python train.py --mlp_ratio=4 --nesterov=true --orthogonalizer="polar_express" --final_lr_fraction=0.01 --warmup_steps=570
Rows from block 2 of a small multi-label audio tagger, named by matrix and row number. Rows with one number belong to one neuron. Each number is 128 + 24 x the weight over its row's rms, rounded and kept within 0 to 255. All counts start at 0.
After each neuron's rows are labels from the 100 clips, of 14848, where the neuron reaches its highest value: "strongest on" is what is common among them. Only what is clearly more common there than usual is listed. The data: babble in 24 made-up languages, each with its own sounds, syllables and stress or tones, from a formant synthesiser.
# fc1: MLP up (model.blocks.2.mlp.fc1.weight, 768x192), inputs 0-95
# fc2: MLP down (model.blocks.2.mlp.fc2.weight, 192x768, transposed), outputs 0-95

fc1.241 [119 131 106 177  95  85 125 102 135 116 151 106 104 117 119 130 150 166  98 112 167  89 126 172 145 180 135 158 117 144 163 154 129 156 130 142 155 173 121 149 150 126  81 155 117 142  67 108 107  99 151 123 156 114 131 158 130  99  95 158 157 120 150 160 128 158 131 138 131 129 127  87 153 127 141 108 148 105 142 159 112 100 120 123  63 119 100 109 118 157 150 146  91 146 133 108]
fc2.241 [112 116 145 133 150 135 108 157  97 136 169 142 152 132 121 110 133  93 126 108 125 128  86  89  85 123 152 126 134 120 147 148 130  99 129 140 138  83 166  99 157 128 143 136 160 128 147 143 145 141 111 142 138 129 161 121 124 129 187 161  93 130 131 132 158  83 131 101 107 157  69 119 155 116 110 146 113 188 127  96 121 133 118 124 110 128 120 135 161 114 140 141 133 120 100 177]
strongest on: reverberation; voice: high voice; muffled (low-pass)

fc1.437 [166 114 155 140 156 109 160 152 113 125  75 122 115 129 129 198 115  79 134 131 122 126 124 100 113 165 127 123 121 130  85 166 143 139 131 129 166 142  95 168 112 169 104 139  94 146 120 123 165 112 202 111 106 103 144 119 144 115  85 112 173 103 127 135 101  95 148 151 138 141 136  95 129 134 138 141 130 124 132 139 137 126 120 161 127 142 146 118 158  92 134  98 126 117 112 136]
fc2.437 [ 79 140  79 110 112 119 132 149 153 183 144 131 138 156 100 110 119 151 135 153 130 131 131 165 159 130 158 118 129 140 140  59 141  96 125 121 118 106 118  95 146  59 154  99  61 101 125 119  88 122 112 128 130 153 168 134 160 129 115 164 138 140  90 118 135 143  59 118 160 118 103 113  77 152 114 105 114 136 128 149 126 123 129 110 194 120 162 123 117 157 132 107 143 127 163 131]
strongest on: voice: child-like voice; /ɛ/; /aʊ/; white noise

fc1.731 [160 143 157 142 164 102 141  93 131 183 123 144 113 158 124  93 161 150 139 145 119 128 160 131  66 132 107 113  91 156 150 134 132 112 130 171 124 120 129 129 125 127  97 127 140 108 141 126 118 130 125 125 144 127 123 127 167 130 132 159 136 120 152  55 125 140 109 134  99 133 142 148 124 120 115 135 129 156  98 160 137 107 121 115  98 119 113 129 123 133 105  87 147 131 107 131]
fc2.731 [114  99 149 125 113 162 115  95 120 134 124 160 125 148 119 146 110  92 116 144 126 122 119 124 150 121 130 123 125 110 163  85 149 119 101  99 145 128  93 104 121 118 121 118 141 126 101 143 125 109 142 116 144 158 160 137 100 110 145 118 149 100 123 178 177 122 131 146 130  96 137 103 116 111 131 134 119 162 134 109 111 182 114 160 129 113 125  92  92 112  89 152 123 142 104 125]
strongest on: white noise; /aɪ/; /s/

fc1.222 [172 113 156  92  79 165 155 176 131 128 129 135 111 156 102 149 141 123 133 129 148 112 123  96  91 147 128 102 141 101 129 148 125 135 105 103 130  72 127 127 101 113  86 122 107 114 131 148 103 134 133 171 101 110 139 120 147 137 148 135 115 165 113 146 149 149 157 130 156 135 120 129 127 113 127 107 155 127 189 125 132 129 129 180 131 139 128 117 119 112 113 183 135 134 160 131]
fc2.222 [ 97 141 133 148 165 114  92 129 150 137 123 145 107  90 117 131 116 102  95 141 135 143 170 137 110 128 133 144 121 136 122 142 127 140 123 146 136 156 161 133 149 118 175 142 138 112 130 119 162 117 116 104 149 115 104 112 115 110 114 167 135  91 115 138 120 139  79  76  90 128 129 132 144 153  88 141 128 123 105 112 120 126 126 115 116 112 172 127 130 123 101 119 112 136 116 152]
strongest on: white noise

fc1.666 [129 146 148 107 142 135 129 170 116 167 136 129  93 160 147 174 147 150 149 125 149 133 146 104  84 164 106  43 126 121 124  92 157 133 118 126 107  99 142 130 133 146 127 155 139 158 170 131 126  92 147 181 136 129 119 155 156 148 133 145 115 152 145  79  92 106 125 119 118 129 155 123 112  88 124 120 140 123 104 144 127 113 128 105  91 153 109 114 109 114  88 106 133 132 161 163]
fc2.666 [101 132 121 128 146 136  90  81 128  81  84 147 122 107 147 138 140 128 134 115 115 113 117 121 137 111 113 125 129 162 156 118 116 109 111 112 136 106 116 145 129 120 123  68 121  98 123 103 100 143 136  88 135 130 143 125 122 151 122 124 127 131 103 134 127 134 130 133  92 146 118 106 103 125 116 102 123 157  94 137  84 170 137 165 129 125  80 127 124 131 100 133 140 112 102 137]
strongest on: white noise

fc1.450 [175 162 172 135 188 118 134 120  97 129 142 118 165  93 144  88 135 148 106 145 133  82  96 120  83 163 147 126 146  79 148 110 100 145 122 121 132 143  93 142 116 116 101 118 159 125 129 111 140 101 145 169  97 138 129 137 117 140 109 134  83 141 103 125 132 151 112  95 158 106 130 127 126 130 117 161 103 153 138 104 128 117 113 101  85  95 153 162 127 141 160 110 193 173 132 128]
fc2.450 [136 116  35 123 124 127 125 124 122 144 128 147 106 147 131 139 125 136 140 119 124 110 145 139 171  44 102 140 129 146  95 170 177 115 156 122 146 129 130 112 114  99 122 154 166 105 120 127 129 123 125 116 129 149 142 142 119 128 174  87 167 138 133 111 139 144 140 126 134 130 141 114 130 126 121 119 132 138 150  79 132 133 141 136 152 159  93 114 132 134  89 131 109 109 144 131]
strongest on: white noise

fc1.240 [132 148 148 118 148 129 174 110 137 176 114 121  97 193 142 123 124  84 134 125  96 120 123 167 145 138 129 147 140 127 129 142 143 139 101 107 137 137 129 146 125  86 147 125 142 133 144 110 131 132 109 154 102 109 100 127  79 124 107 110 132 123 149 130 109 185 105  88 126  98 115 123 150 159 126 144 112 143 141 168 110  90 188 169 137 160 111 159 133 128 139 134 137 125 153  99]
fc2.240 [ 77 124 124 132 141 159 138 133 117  87 129 117 144 151 127  71 112 139 114 116 123 133  98 114 112 134 131 126 130 127 142 132 141 136 147 156  79 147 124 121 147 184 110  98 116 167 119 133 119 137 135  87 128 147 127 139 113 141 114 164 163 131 112 134 100 117 165 142 134 148 126 118  91 103 145 161 131 131 162  82  99 137 120 133 140 153 121 131  86 127 130 147 100 138 101 113]
strongest on: reverberation; /e/

fc1.19 [113 125 106 162  88 126 120 122 127 148  97 129 146 143 101 110 144 173 123  98 106  65 170 137 134 120 129 137 109  90 113 128 149 173 155 169 137 104 125 139 106 153 140  88 147 124  99 164 154 163 129 126 111 104 112  75 147 137 136 129 118 109 135 154 101 175 144 133 138 113 128 120 176 181  97 134 135 138 172 113 135 124 116 136 128 135 119 140 128  59 107 121 110 142 118 107]
fc2.19 [133 134 123 137 127 122 135 136 172 112 123 102 104 178 122 182  94 120 164 167 144 126 113 142 165 133 129 125 171 150 136 127 108 120 127  81 122 126 145 156 140 127 126 124 175 116 128 162  96 132 133 126 150 127  83 168 124 132 119  70 120 129 121 112 135 109  75 124 142 146 136 139 121 123 126 109 125 155  83 145 127 124 146 166 121 146 126 108  85 131 146 133 123 135 103 137]
strongest on: reverberation; clipping

fc1.299 [130 106 141 113 132 149  67 155 148 105 106 189  65 117 160 126 101 142 121 124 136 117 120 102 120 139 139 129 136 124 155 128 130 150 122 168 137 154 139 109 146 107 154 162 101 132 121 125 109 139 139  74 130  92 100 169  68 120 130  93 115 135 166 125 144 140  92 129 122 137  89 129  90  92  38  72 117 118 148 173 148 102  96 176  70 115 127 119 136 127 119 137 151 119 124 119]
fc2.299 [ 84 129 129 110 116 126 158 132 107 148 116 143 204 120 123 150 139 131 146 124 106 147 143 106 142 119 121 138 158 120 112 115 125 140 123  83 109 125 101 145 108 147 113 113 125  94 127 122 132 125  90 197 176 125 113 114 119 145 154 143 145 122 102 125 111 129 172 118 128 131 141 150 147 178 199 170 135 151 154 110 107 134 137  86 160 126 120 127 111 122 163 100 107 151 124 144]
strongest on: voice: child-like voice; /ɹ/

fc1.701 [123 135 129 119 164 108 135  92 147 111 160 172 132 139 103 126 116 118 130 148 103 133 109 107 119 137 113 133 121 130 134 150  99 135  65 141 159 105 184 131 116 176 134 108 109 147 119 111 130 139 169 137 146  91 166  76 187 128 166 135  90 100 126 108  96 200 177 129 104 119 127 135 125 100  90 129 125 111 134 134 117 140  91 185 137 137 109 132 126 108 136  59 134 119 116 164]
fc2.701 [ 97 115 120 125  89 127 119 138  99 119 133 121 116 131 185 163 117 128 122  97 122  89 114 126 126 126 179 149 137 124 138 100 123 140 154 121  93 140 113 148 128 118 102 115 169  80 107 113 129 115 120 131 126 157  82 186 124 142  74 149 132 129 160 117 137  93 138  72 170 151 133 115 119 130 100 137  90 124 105 135 137 123 118 120  73 147 112 131 139 131 120  89 107 169 187  67]
strongest on: white noise; pink noise

fc1.29 [ 90 154 127 107 129 115 141 101 132 110 131 137 125 157 113 124 144 113 133 160 112 132 161 136 148 124 184 104 141 124 129 162 139  89 140 135 112 100 113 128 136 103 152 120 109 153  93 126 132  73 146  77 174 104 123 117 129 147 112 125 129 126 138 101 134 112 115 161 160 159 144 130 151 113 136 126 142 141 119 133 121 188  90 118 122  90  89  74 109 129  94 150 144 157 141 131]
fc2.29 [ 95 132 159 145 145 181  93 116 109 137 161 135 139 113 166 123 110 125 117 107 147 142  99  95 131 105 117 159 152 102 116 161 121 169 125 133 121 123 151 126 114  98  81 104  96 111 166 141  90 170 108 148 132 119 103 162 131  96 163 152 115 140 131 146 143 122 143 143 163 127 105 136 115 133 124 139 147 142 110 108 109 118 101 154 109 187 130 156 133 112 123  98  83 171 151 136]
strongest on: reverberation; /ç/; muffled (low-pass); /q/

fc1.754 [179 137 131 110  89 109 127 142  92 117 123 124 123 115 129 108 118 143 156 119 100 111 123 122 152 119 126 111 137 164 124 141 141 116 123 151 124 142 103 109 158 113 143 130 153 114 178 123 175 103  85 112 125 130 145 164 133  74 110 144 134 107 124 127 147 136  61  54 123 157 108 152 150 178 130 136 126 125 146 154 169 135 115 132 130 137 152 139 129 127 165 128  90 143 153 114]
fc2.754 [ 89 156 159 115 151 112 145  97 134 128 132 126 130 138 131 147 143 156 124 129 149 137 137 101 135 122 106 198 123 129 127 116  77 101 115 126 128 159 120 124  95 129 116 120 110 156 119 123  84 179 168 156 109 134 171 112 135 156 149 117  90 161 107  84 120 149 150 124 123 132  94 155 126 102 127 159 181  83 124 105 136 146 123 160 119 116 132 169 121 143 105 117 103 136 118 143]
strongest on: reverberation; /k/; /k˭/; /g/

fc1.506 [113 140 176  92 119 116  99 112 118 129 130 153 172 144 120 126 124 104 136 137 148 134 143 164 135 135 100 148 131 147 115 130 156 102 104  83 161  27 143 148 112 148 121 149 124 144 158 116 165 138 178 152 131 139 124 146 189 131 128 101 158 120 123  73 134 157 137 150 127 136 121 103 128 126 136 137 166 135 159 208 140 154 145 136 112 139 114 115 134 120 119  88 126 132 128 122]
fc2.506 [116  87 115 137 122 121 123 182 145 162 125 113 115 145 131 160 133 157 121 146 129 130 117 172 111 139 130  99  84  98 126 102 146 133 115 120 124 161 117 114 132 112 126 108 115 131 146 128 178 102 133 125 136 157 121 108  79 128 117 129  82 212 124 152 156 114 123 167  88 131 116 139 119  94 125  99  67 136 126 123 104 122 131 179 170 107 121 116 119 143  97 176 148 124 101  83]
strongest on: white noise; voice: child-like voice; pink noise

fc1.742 [152 102 133  92  96 111 145 147 142  89 138 127 125 186 125 160 132 124 202 162 126 127 141 130 119 117 146  71 109 127 140  94 126 125 151 129 106 147 123 105 129 110 108 115 128 134 156 152 129 127 104 118 184 137 143 118 123 124 114 132 121 157 153 120 140 140 106 127  93 123  86  84 123 133 178 129  90 141  89 159 124 128 122 127 159 119 102 132 127 129  86 146  89 141 104 143]
fc2.742 [123 120 121 143 148 143 111 109 104 183 116 155 118  84 180 102 117 131  80 124 111 156 114 165 141 129 118 158 160 126 110 137  78 127 124  90 138 100 133 131 108 132 150 130 124 122  94 133 127 155 101 135  95 121 120 164 147  98 179 128 137 128  99 143 108 112 105 137 129 128 132 151 108 120  80 156 144  60 137 101  79 146 111 132 104 156 102 139 123 152 157 110 144 105 147 129]
strongest on: reverberation; mains hum

fc1.266 [142 151 141  96 132 123 124 196 101 174 111 134 111 104 139 125 121 128 120 150 123 140 142  48 128 164 179 136 109 139 140 108 140 126 146 128 152 121  93 113 114  99 147 124 128 129  95 169 100 148 171 112 155 107  98 126 135 147 148 124 126 103 120 112 107 128 102 110 114 148 112 128 141 102 137 149 162 119 157 115 127 128 146 137 130  87 111 147 133 132 135 108  94 143  98 119]
fc2.266 [128 115 102 136 136 111 139 124 158 131 114 108 110 168 128 126 134 125 135  98 140 120 132 149 130 108 109 161 134 109 176 118 143 136 153 130  95 143 152 135 157 127 128 126 109 125 132  80 129  92 123 135  74  82 102 133 141 141 101 113  99  90 147 142 137 152 132 166 107 113 198 144 133 163  82  74 109 145 137 137 129 121 103 120 127 134 179 103 127 132 127 120 151 129 108 159]
strongest on: reverberation; clipping